Weights of a small class-conditioned image flow-matching model.
Model: 1.65M parameters, 32-pixel images, arch unet, norm groupnorm, activation silu, widths [48, 96, 96].
Rows from block 3 of a small class-conditioned image flow-matching model, named by matrix and row number. Rows with one number belong to one channel. Each number is 128 + 32 x the weight over its row's rms, rounded and kept within 0 to 255. All counts start at 0. Numbers have three digits each. After the name is the row's rms in percent of the matrix's.
Before each channel's rows are labels from the 100 images, of 14848 (inputs lightly noised), where the channel reaches its highest value: "peak at" is the part of the image that holds the peak. Only what is clearly more common there than usual is listed. The data: small renderings of single solids in any pose. In brackets: how many of the 100, against the usual share in percent.
# convs0: first 3x3 conv (model.mid.1.convs.0.weight, 96x96x3x3, each kernel summed), inputs 0-95
# convs1: second 3x3 conv (model.mid.1.convs.1.weight, 96x96x3x3, transposed, each kernel summed), outputs 0-95

peak at: middle right (47 vs 9.4)
convs0.18 089:123165093120091096148133118099182153091115093150095154102076098122150105176097155078150103130058172085149166070139153123115132115108111125127132153128144134108146167115155125079159101146121123095072122079173073110138138170124026159162122102093123088084112091109144167156173184141166177150
convs1.18 085:111169180145114121127167076118077108208191146105160117156185133156119143141092129160161136150113132119180125090128101156135142129126161105158167135097113110082129165154114091134062134100117160139144139152119146168141105065168135191101102180130173168192181131087104080073080121105112109098

peak at: top left (48 vs 14.1)
convs0.25 093:106078110087102081108139131100175159144146154165169153173149114116094126102133088149133037155111125165134137165195116177108089138118139123121114150022150218142126148145157164164146161153103155153129185097143132165136104128129127128122133125170101126045150133171124119118167186145127127102
convs1.25 083:100123111154132163139150087160076128087114104058172175134079101104155102107110130148104143120158188128142171145123134095145164096152090102111095135146065176058113073128084125136182122100124114104143072143076116073061154126140102124097176117140192126154111155067123153108107115154090094094

peak at: centre (60 vs 6.2)
convs0.90 086:070095116105094117116116076148112114172135137103162185124143171126157175131163125115115123117219129145170091181232145131097099101149125158152135154106141088156172118123152140141087136175153147181130121119093094069193139126143132138146143128106127125147176223163134164133160116136172121112
convs1.90 082:148190118159141092173125159084095133127133150160103139094103085128152119125093068121179139121094107148091182083138141133149140181091109168156124084134132081074125173143144112086191112145104161115091151066085100213152138133054123131143149188134108106127089110106152062131108106152132099147

peak at: top centre (48 vs 9.4); bottom centre (26 vs 9.4)
convs0.61 083:096142102102125110160114089114086131131130071125089124106183113097106094110085127091092139130105149141149125077076124140130202161122141144161102115172172099160104105108079023135092113158089114171107149126086114129165172172157124156143104129080131165093187131103157100211170155094135128141
convs1.61 074:149127146158142178129090167202163129133131161163086113158126165115174130109149111184140113136161137128093185158107142109135133136162111102077084124152101112203125109155134163134131120156140080105132038160123181119105133137141089056139161116190131111108056151179088156126086077121087125103

peak at: top left (44 vs 14.1)
convs0.85 095:147142155135139110151132106142128091192098144080077140098175173088133097124144117077077049125051155136129128130163130113131153124099133141163123117126112145128137094048108125099064108097091089109110121070084092099061127127109037104155127091150156143083156102161164129133127112169163148123
convs1.85 089:109152125135143064143136150096136134085174087164091129144078116175066143099132141146161125114124090092096098132168196178159138148149093144119160192159133114134149155194179125154136149149167180123152149147175126143144131156125094184128110145087117139166176166068064099137188125089127093168

peak at: bottom centre (79 vs 9.4)
convs0.29 074:134079141094075074101092101113101050120085115153123073098131102087135118163096092127136081122106135103127108107075125110102139119193127108141104140086196132145088137156174109130115077087140125161134134166118167160137091074129169161077161123115113132177218123185164081095135121109149106123
convs1.29 081:151181105119158115171139069103164126110135107077140117157113131184107116131144183156146172132145122131109080172135192109129103115129108122100140143145089149128097124107073142086216157133130170077129095104163145119111218171163062137116138122117183139114093104068142159123136144158082141059

peak at: bottom left (35 vs 14.1); bottom right (32 vs 14.1)
convs0.17 083:156134117108147120139119087132136128127143069153139156161176145139138164134064050067107093104100166039091086089096113183151066122116112073154101159158154145119115166174170119115161164110145128136153121138130104113075107078218156092123111135156112122140151100147093145115123144082083123098
convs1.17 083:161159119140093142167121166094130161152096129143143110117158184145082151159146121162141165172103114136165082143089171148070143084100117179060139089099162127161174105114123131075137112105046114151086115060105140102103136084164139154177139126051099148094108169104162106157109138175148147162

peak at: centre (55 vs 6.2)
convs0.62 094:166181083093108138066116158167168148113162115159118231127130153124142128110122093155127177133121128162126114095039168073132098154209171124142133113161106152122095082174099133084132107118109136192092168096102134132125143186170175143101139139149127150173151082133110146104116125160145139114
convs1.62 097:066146137173119072189181150093110112169077127143114134140111098179134109139114153144178125188145128086082094142108082137138113101074099120106125115138184089197180121138176113153112080104145144099084151119141102155088128060138051138122129083089144125153113135114127149149100093177137110072

peak at: middle right (42 vs 9.4); centre (27 vs 6.2)
convs0.56 095:142148133116127128159099163095135133127114135157117140071142135145100161124091101188119255126122159143120114150174138144107152095030082110138125135188147065195125088123124145125135145151097113122098122131155127125190175137087162099127160137103093142117159190108120171104125114132137181186
convs1.56 084:122133137170185124205107099140141096169121074123143127166097135088164126143124117144099085143128071169127110125086152091139124095137101162123116079090151148070093162088116097139206137072091100135142066127107093143136177142115118133106092165156173165143143113098145102134147171130109092022

peak at: bottom right (56 vs 14.1)
convs0.78 114:113138146055117050161116108109107094146106103148149104150144124101164125108075083099107148143051166089139139096070145108117088129077128121108098117136161053094115101147116110098099149096084102011078086113153091079151097098076141127126140118128125129146127106085113106119122126079107136128
convs1.78 087:172099121107149113114107106167106140095110141122126162095124095104133118131196137124080100082104121202113140133098154101159078117160120167162123167142097088175108129140124154143127068102201149096164148139157180171088148141087120050136127087178157097074097106184118157144145113081107178075

peak at: bottom centre (35 vs 9.4)
convs0.60 097:157086128141163143108089116117174151137116131163092108145151145053139117127144082123117217114085110137121171126088085131118164155105139145163149031138155153133083061120090099075055127131118106058141100160141129144134112109131160121120115169085151138111103090176128048146155126119083124115
convs1.60 089:099122133156135114078130216117091144107123117073124160146121170155189189094036135150155111179086161107133071109099135130149089090164119087108117138103110095147173145116222110150167116104145155155104113134172135143156082135185114126127155127128082085146127131128130119138103069128156166091

peak at: bottom right (48 vs 14.1)
convs0.23 128:115098117075147084170175145114125140111128108126175126130100188196128107140092137014137070100102188105158110149141128148134087136132121122122117131070158091073124176150121103050154132086091128095153121096149120155091114107090157124077145098150129115144108055105125124089167124085112150140
convs1.23 066:138130165135136115119149141152093112193104098144147109140161113113161192140136113179134114143171081162073129078167073093137155119151141153152164139129099130152194114104184154187078109096135099157100107153134145117144080086127137139093107174126126103135143043155142125118036116128213105109

peak at: top centre (38 vs 9.4); centre (34 vs 6.2)
convs0.67 083:119155077114140146151081130139131119123162141122111137112206163071127173164193120136092124129101148131124121120102134093142146153122134125144135186159097036092129062112152096157106128194126101113154183138078115151177123147127070114134099136085112210128082132151124127165070098123106066164
convs1.67 070:136125120129133161145137159140124096194121180111141132138119103143154109134160170178097169143160026152174152105136118145084082125092118157084098096148180098149196135125138114105186155147102124131113038102128134090143149154093081153090105138217100128124128122160113139160187123129119141075

peak at: middle right (37 vs 9.4); centre (34 vs 6.2)
convs0.51 069:154132151155116142110057112110154139139131158151082139115175128085135146098120059166111212115158106101129146095107163094119138161131145136148136141198184145208119117170150157170072096130154144100148148113153146173119128158105148091197146154112148158143120107090070111066115140053089129112
convs1.51 069:140155122172109098173109072137108112195118106117151155139116168103090104079131172114137131149142169167112121128128059082102134087121095132169144123150104168067110096119131120166197140109063102138148047165083122095128114080149145155059085114165166114116101155143190111170116128123138107077

peak at: top right (32 vs 14.1)
convs0.49 108:141128144059117133109152191106107107137116094103142173129138145117124131093111080148131203094144105141108154120074156096135219146206105162117100133179174119151087134131118146117165237083113124124064149100110111125143105150066097112152113152103155101107125134133137174102134105105144174161
convs1.49 101:061159141100178135151077077128197133128160161160121141115162103139105136132110156140149090141160212151100161118129112044096083102154107056135174173161108170095102114086152160093123115090153135144136080149161137116117140129115191117064128120194085107165121127085134155136098149125126140114

peak at: centre (58 vs 6.2)
convs0.12 073:105178155136078069119150160104146117139136123139149106089092093179082128134093158066149135106116166181171144108124155124150124084193123140162100116123146100115161148165118146156164150067150123141127103119156126074138130105058094138098143085132137098066113050059135146067161118075118127176
convs1.12 083:160148164121149122169126165150115160172147145095138101207165121127146178163077145157193156156098164080124085116130078166093115091119158076110131097079118109097130107107140133142073162033078134127107140145124172159105116134111119137157086146098126116156153142137106041123127142125195159162

peak at: bottom centre (56 vs 9.4)
convs0.92 094:094125127145120152130137088082117110100147115099171110168117146178168111034113159106117072111077135170151166152118100106117156109124073101089095124080132183144099116094163113144050116157125136097117199132164181153112126114114092090150119107147147125128205122153213159152151164133132149099
convs1.92 077:158112083173179122147132215163142106097156157171113148096145099125129100132090066118081087174073107116137124170106124204125163103086138148128157125117161143165085166178117098083172132127140100133127122056157083114105092116125147152096144138134111118089120122091067135146102106071078079151

peak at: top centre (46 vs 9.4)
convs0.36 127:120141142088162107050160110152111127122131206134152113160147157148138127124192143110104095089078035089116105145116106135092152115155174100087129114099116113105117130088108110111156137199118205162106157220160146161119126108122110114120098140128093128107084089127079094171122137164117075121
convs1.36 105:108149122169111151180152113117092152105130069124113111125093112096116144137120072139151132146140165169118162064135110110120061174126090156146108144131108093055105120168149135162151148086156052102174102053069130159149111124152047161137112137158119128128139196118150120073131151147098185097

peak at: top right (38 vs 14.1)
convs0.91 075:143113112191146088136140133098139195167165154160169141168196194213188153075149120137138062128154120144136143125123104155089135099093125101138104068134077058131093100135117082089168070127102144100117134137158084123059077111133175097142114104132118140129104137150121137108145140123129127093
convs1.91 098:111140142174126125147096177118135084040116068142083149145123089108052159141104113085086182145135076118098075124174126126145164148130185148135187169122183131169109190155120126122084163126091142156163153116144154135108149128139142158112114174120122117111178173102155120178131150099086119193